Rows from block 13, named by matrix and row number. Rows with one number belong to one channel. Each number is 500 + 50 x the weight over its row's rms, rounded and kept within 0 to 999. All counts start at 0. Numbers have three digits each. After the name is the row's rms in percent of the matrix's.
# convs1: first pointwise conv (model.blocks.13.convs.1.weight, 208x208x1), inputs 0-207
# convs3: second pointwise conv (model.blocks.13.convs.3.weight, 208x208x1, transposed), outputs 0-207
convs1.164 100:515412523509522526448494397486481441584527505540479522525550535627516408480497486439494457577556525494489513435425490558484415567469555583493525550558423526553432493558446567520472504442600503536597445518473482535478511526449513503419528479429417526516523509440424412485396472420515505486532476554549596472455481445524568550480544544446520493549460528462473478507479480512445472451592478533438452622486604536517460466487543469483465512476531405525496340489505541473490529572404462454526429504485467592494446492532486542527499504469570498400470618484464532576499524425476482458548489519411485401435518506466469518494630533516
convs3.164 098:666554446506475442535478483527533469440482501471431525476490549519453449482385543504523430507537427525448477579488517510458447541539420556428529433569535535433536517557500416488498506469512566473534468528454477562507521490487510498613493512562513504465471519643531553500585521536459589437456512561534452577493504485471563431427544527594551543507477488551474570497523495519504500451532512502494471541571551512407465422562416490449550513528428556566499466458511483541474592476537461465536392427573443636502520475492462451452475423472533516500549503519517626588469501515529485529539447486484618589471465395598461445469464466427
convs1.165 103:524522503554471512493477595500540534511541430426476414402500399487471529416433547461600480473449549497538520485526552518512516572548420485473494511478505484429435397457449453478539504487531473492424491551470574425495576440460498517557466467589532481497573472526410630501518446444531458491506423491447430447505594535476496593422470483480494569370518571588492563526497435519607537488539541423494448454500514433432400468504468512588477500535475566531464490448433467501512472502491488472563520537506489491508516564510530488420519498460502549501511503494388438540502461604580500697465493488528518465548557446602506446524529514480
convs3.165 107:545428528458528448486428525511536492448505500515495535508604537357513490550467527468589506546505559544375468568534547493488457532443458477476544461478464554609516563579434383508516498468570482467464506500480440491465553506450486557469565520476499481482516476503442577558413460465552465554526571503558589422484540539433561502465567526653553486489457467532521420424528453475513517551421504460577564439505496584503533564497532562480493543569486552524496379480495493473431506513463542600487556438505426520503589564539537475483552471590388536545529539486528373539527486485423449473491615560502511526469441541412500493537505483452
convs1.166 098:576463455430527516492480490473478450566536550463464453458520456509490553431542502548458451524552624444513494590548549530490433553590586528523525525534487501484553408514454546472413521467485468462423532578507544443560505572487516519443587534525596470538508474410493472501473508485607503474568531464519529517493539526501535557603503513530417463552583561505459503449494459464434540470507444521477542560503452460481548435440555516384455591508474461520539461441421586597468493453504532438474468447469354457453309537532401517408557498532506388490522535479513562472513477513475484519439464543472533480402568501534428491527546526515
convs3.166 110:615406527569503473473562494519546500569500526474519483563488419540561529533547569452557538519515521519529532535503509533493572504483535547527546570434552523543572589515595540484549512480471600577516597497483562490605511515471537603565596611537494524492518524504526522475528536557469512416559504447577521542477546480418547544465534574539443583468418512516511579461560540467504486554587462488503590612593533446500601593572545474515610548523610452541496536512539557505462545485478477468496581513542511536493555463538603556452559528475518387455552449494589532490521511522483564514419544441492437567559471512507549511526519537521
convs1.167 098:550520520511479486445599469522555543480426478457521542457481580417598518478503545437544516517509490523497510456500568579454485437501439544499541448482517541502571549520408529456548524457530480502455591478539549465485622508498506560516483455470491495523473455473552457498519644569504496424502471462525610530570533408419568494467417474464522360512519427539458515463534513613422559452499540489517494430464473542410395454515516488495553511593441421495462582427442534494439424523502475555536529491435467436473528531519492440488532611460581457492524437467563486487512589418548597451470542491485511492381553447447504530446427454434
convs3.167 092:520400437444466514497464508465459491562488600544530527483505469416467502477485579569577584528440503516500546462409409545475563508507591513477522494508390621477540583479512485451508491502503538507437402522471472483446535413450426483489396608499398525561619475461530505544538590379503519484554544447509484554494515499558462531503327542442490524460462474442516537560518475595409468464438478506481485449480520531478535579556448398548510362474552481480501461533484505535527512494487547508432474531591523475469524531536528435537465522442449538523502496467503419506446524517493505537444507532437539478551406505516519440577465552402
convs1.168 103:505443535454579465456432472489482522538427505500586527491473396560557493461520438489497403524535480502517468483598456568477455453566459451418557534483435510561467420579501531488424394529515515488475563434509457520510501594565521572554494471515499622523463439508525513421517527547525457436464554495541604512518527434463471532442459522539436548569556521572519405516436558409433531529465465495413434492630486456483510497498529519387563408484597453480544513517588443539439574542532555490571487485484460459460549551499441528488485542497579517577468514501555397541524465457434417428493537514514434439546477525604412459501514495508
convs3.168 102:411502432426532464391549555562416477484521507548505477565510493513610533492435518564483525386463502459527507494480460466469499605557553567466488404428422475493518460530491482529421573591528432474535388454520470429565430503570510523502509472570501545442595508469460476532528474492531480439474415470454464528483538507529503463577508488490596515474466485482489461443513452488543426516493574471468466504520465531442535551486461399459480514352489502361423494425482561574491515559462585458544478535506448517535485391494568415466558568629549497456494475440508420556486496510459538476513466497469610407482488453592501494505494554524
convs1.169 102:536477461506459449410502485485534471524478600585409590504500442534468493448503602406594399452583523506463597448468497529537433490511446474525543552486507486490522541499419474517491453481469518394472449623452535400550457519480591518502489582398528555579510522477428498437525526464472471527478432556342573514484488509497548469427550501471481486415498562555413452532566545497550466513462435444497483526433456541574494518523434561522431460557547532531599523524536454530507516519463509456504536491499482513501466505531616569474558521502498534380418511453523390451453525466508530607515498524504590495544499530513573411539440505468
convs3.169 103:486468459444463470574509480491527455517409462484502402408450511465380516543435460530448523479546519474580483399485441506575549395552440525520454483482480550543516425481528518515535442492396520542486371516466472494429496571480506517478499540468579592418500374507517466431416540497489382467478519456570481500575426425452458464535440447489502501542491407473507504511469514599448505452545420604509571406530499516460464517431515570520483549425484603460532434500530508547493503379486523406486503469449544448532498450455491454380477420487543499462459494490482485531419484485544515480478444482539478448552541607459402553515497489466
convs1.170 099:496530513488518483425507542520564505479464479633467510574402439424551500549593544559494500521556444458524506495520424551504494466517434498509551467435409519484590506454532563503500476518456472525560530578452552451454535552514490478571488510463443434514541515542491407518432503436545477439421479469517576340540534570501462514555458503455529526554495591483451469430446501470487426456531451526598514473525546398482571473419402562523541580413564530521548377545515486479486518490450471452460537472537553412414503421570484494461611594515518494473491490504427497544528475484628423566514451514472529554475454498395460509505475450436
convs3.170 093:530419528445586533470546471516540490436553581553540512537480639592483472510503520511463512437547507450395457456453487465551551491539531434396445453513450496486481500577402567481488461456538525567527519458588504572514493422492492446524536410469512535513500494467566510529465519412490458584512611442463518543434615447462541470529455613493529514568503377405524466462515468544400539438475499490492482451512575493462458462517519438454498512518479490493535489431509545569433604508541570563431614463533428436549521514484445363505535515490466521531529542502526458598490477473517465440519509498540491486589497449447533548591582422479
convs1.171 104:500513576497453563568461537544572467580465424553464508415544465510404467506488445428511556367534442527509525479463499502516483579544565483505449467502477496460505362593466528488445583531590490505446434490494519467425543516447516591460500491468563475519609485487405496480522399625521563406544616503479497548428514538438529497483497493537504595461484471454470468492567496497540573469445548459497484500557558479447479543515607453468550530536406537571469528429590488463456607517486487438510453515521474528474483505516580565446467480510540514475492553419476498478555501516448548648515479482457571408524548499563560563578533537521
convs3.171 107:561508438501554573507500470460475455580513467524594470495515423567511496585439503460458543446445490477412445509512498541411544521476542499468489543550499503496555507382511596469539459487424475542452562539482493522576434583483513443589464506566448387527547501492480527527554496429559536564466559546498558508520526524535459518456587470566516515496549533595389456514511460519578613397601576536474433481531470543606520498483521470523520485392539482598603524491462448501543599663476569469479547479618483461430419520540477480521480575527568443500392519491489467519463495495521541509532530537527488507529471495526528577499514429524
convs1.172 106:500504330604473435477552483536524539517516520486476548517505456458433525464498513527549445527527555547573459461417542493624481508380533513586557607439548463515424564481370369516556461509576457481502501487449499519552530553563502547436478399506533581507483551487497507580554532525504486556489458486584450567488461537546571486512459464584521573537448462507461476568556496548542569497462513498451543522496522471492615544459533509496417431484428441508459364583499494517454483451504506468551469470475512467503428508518585488438537470453544540476492472511540530523474459571475453516622563480521547454483517381447508414473505432443
convs3.172 102:488467462408453553572456509595525487549403452409514533510507520467509493463505566462553479511521430528539456508557449516484520478601486562409492489504583512611514562414536450545464485421534490563410455482478522497380460488546433481508435462586552498378457571452546607527475488451447558550456467504454609472551425486468522557409511476478529575440512450495517473454490597551459545469494433458520530527465509470453487477454572428449535513528408443435511516595505492514552472424477466492470514468551490505447595511584414495495419481354486496482445541596414485567418511525543438517485558537465531425506466483561506497543479491534
convs1.173 099:517409474536436482527445573464458579522504521570440581501490525464509527562488524508491585500529440451484473421522468515478462491461578422474545597518442435427503463468448431468638476546546480509537494453515467543579564552403509458435485491432422511529500511565499505522425554528504484489496526473553581556484529468540505495473478414393457559534527558403548504511486497498479495477582503481405505498608510493468523520402567483428493443489523419425489554594477414560481458480505499453535494561482507471467414535672546555582499492512532415466514484587570503538509435502434429517494553482431441520506407484508398556436470394468
convs3.173 096:475539570602566475506473587496495557480536599539484469528535496529610502548571516490502510502424600496571506533529501533486496499484444575457539493469491512514558502516469546457450553569528555502474478452510549502488448503488614518481512471448620544642479485395524510537441493548486590487466545472491522511539496513522403545512570510420563514513477466502479530543527409435540586455586552499563508521538540620545672488505446499465493542538476480590540477526486474470525552526420497564564494597433506478460493540540516589540528492562484541487590577522465488512423494503540488318507516516485599570535496533597511587473540507465
convs1.174 099:549511451462559524564474517500474444507480421571519446547473545518416483554500518519528503558482584492490480595534454401558483545500564493535579504462436584436478433497543578498497511468475418572443477518544464510499480504520487511468463492523468521497490493443486479474416420459584544527518495361532523507534538489545526596509492511509456484575516541487498572459401408478536538393485464432473442532502474391528516535504484527481424628558449442501366474432512615481492472500509527412548549437527517491468443497541474470450382396602396451420563570477507518509549425356529458542499408494558543489482571474506521486508498456532
convs3.174 092:415437477404490422515464484488521469466535521485516472509486530527460436488470368467495550579484494418447471523539468512469455484590485497440476426514452628550472543517511507556473521558526478449543480521428483496503557507598520482465501518525503449545447525518534455494591471484533470513511477494467548419514511532512472510489444411578540529600519465485450443505451397431596590549483518468486438448470496513526487454484485442485469529494433597486580458456433522531511520514594481503516421415395473481470485507479439482584440433483512495588506618416480419535508487387561380553536420529506623458420590434560553471465612460476
convs1.175 099:427505521591484539440462509489518456490437500504532566529586416458513404521463520512575517518540368488510420450478531493594352529441519449442546548520482467491467479554416479469523459474599532431515417579459497523427533596531530452542408406461462527582573545568451525534449556530474533564460499484490549504466504516513599542538481545517453513513533459496446499507532476561546577483547407535523530351559622482483558495490508509503511514525522392535531515503515527473477458447405510497537489489476491463526458577466538584474464547432485550394479534518475476439569539552467394519566502485434517403481531434476418449500457462577
convs3.175 097:471448484495503559470488498436541526511534408462492495450492449475504496473501449521510474462598612419511432559509542507479489516595452564549490425386568522425529468573534570559455519447598486500527498498482500505547408488517485471561556509494497413486546524516463523628578506436504514472567500528432490476536453525493614461547572508465471480447501446514618570442464480540500481561532504489405529544502554538492419557442481564554492576502497462436389511461546491506536507387457401473531407513414401545527517502511423490484542487481388555511549468442572448394423561508515450540561531545483497600541398520580467538496436502514
convs1.176 099:545528547528514536459560421482454506433592518434502476505627505454496467509526483519521537598438484505455391548521490501411542453513546448467473483531489387545556498592487524616534641512441518511472497438559437488490427435575503484564474539490517473497557535538500523438549494568476561511486480509457579503484478503507559578411488476549588487442532535527550498464583507468501591468405502529552542517443422527487497515501509384477490510455441509543493527387500535488466584497465512464511477543517522406493561472464476538518490527536549467533462546418512528360386510523451526452494536542549464550539547674494492502534345537494
convs3.176 096:531557538494508491471452469480482509520431420500508471533459521626467494499482498465469529477457485525497490401461480525550541420425416534493561505535537407489510481470538562474517503466439476428511481561535528522474430565475534476481554513388640493568476494509524447481495548448479462551506516440503404495560494494503393493449503473420479481463562498608507476498550517436511486538488443612535622482539484477532503452437504602525530440454569508575502463510457463519570486516516468359564485581388561463431423544365408511504513439447552465480503565363488524388424488473574604497521488472519501496503549480513473551582502446562
convs1.177 101:459458513465530554458414452526462499555577572481395562501362479582480513450492517479495493555411583511515544529474486470535419525548482518381586507476555434573394520469505544549510511502438513528476562464470418476503487466509532493533539525640541591487508473542375581601568536494467515498488518561481549484542509405507501526525520541495526481484639503538511604519565498488559558476497398540565490506546564428464537467469474551574512511487543512563592513503494490454517539427526595402474555514430542539488479473577532525541500522542472528485536552591521546585535517365545570450474530522436512575509500443534482448544491509565
convs3.177 111:495460515467478567498547551578549538595564449439571468492487452393506554513511478471532574495467558498475484511455481487551535450436516499476538557598499531604457498525536436533600572535456464530411576526548537441462474505495502508507544523531540488481438604504505495443488576458516587561483527534518461459493635436454558581508512500483435577513513460490399448466459538528476526477478409444448520540395499498483603616452510483471469594480560421506488575552434429419591477488581494431505566391578520449557524502435547498530460510521487448422435436540499541529518463555441531515494473576488403465491351508472500515486456526492
convs1.178 098:489524557533566465591512490507517535496549513482523498438486474573490479520520519528504436532443406482437506522537430480570396519572471358408509497524513456428504442440444410492531509547559551521444451502450454478501530438475572540488429516474502594496444444459436581484579508497472543526503524472426533439439570501501582495405482482400429509561514494492547464442550561520518487528474445580507495388505523523513571449507537531345586412548576512550476590484478455533487534434582526474503486492499496518485511453524510563599517488392472557513523496588545417516544570472475619553503501458471408586599550536555554467565487523509
convs3.178 092:471514576580420590500538455561473390520439504541534515437461556511462526467490549574491492536437535499466446551570414435493497532453418589438588450463513505451472510491546503514459558484480405477443477487487516441536444529434517469511425425482518438579520528508528477445552418513489517535476372539432537449551452541505499421459485446558435347401546539583452548520489609548587532527492406470483423556501476446521402440477442496412446536472510468417511502519556588486523556547494472523536453507510524446415510513439511449518414509456583549421474461449526526525541493479481431542466511493454552506446392425522522498502529489591
convs1.179 104:454490501606436545444531500481524484431486513555443432478433482402537483422468457434526465472538496425452570554450513493564536547427492521538572448545511502494490448465469473560520505488474442505568530608480553503514468564426405490430415561479533455555480566469398569519399598517533469505454441569581459469481484499545462576487531462447530542411524589541485579512506537496632361490475483470501484557412562468484527522572491519515499533512514542563442610500500479405582511516493561478493555466498599459499444495509526438446593568464378563482488472622413493518490518596472520473489485485523523533485443501409472484497539490505
convs3.179 098:549454557486477514478414412495498421389388552495491491448388461445446477467517524488474428501556434477505547484565505502474509535416444401447557451493388471401530493499499453503489450430437482489490540472547522484484518591439501460552497452447487534423515467463494579598532496486502512464476449517563541534408370519395504481493498509484522472453443455475511474466487419513532463476515482466593428539458502541457447489439594495580599444557477446468486437538472555491451602527424462553429505447521561489418521450498506385489517591467421494533457510465547336522492496497551498467479478456553476518482572504429558442547518403495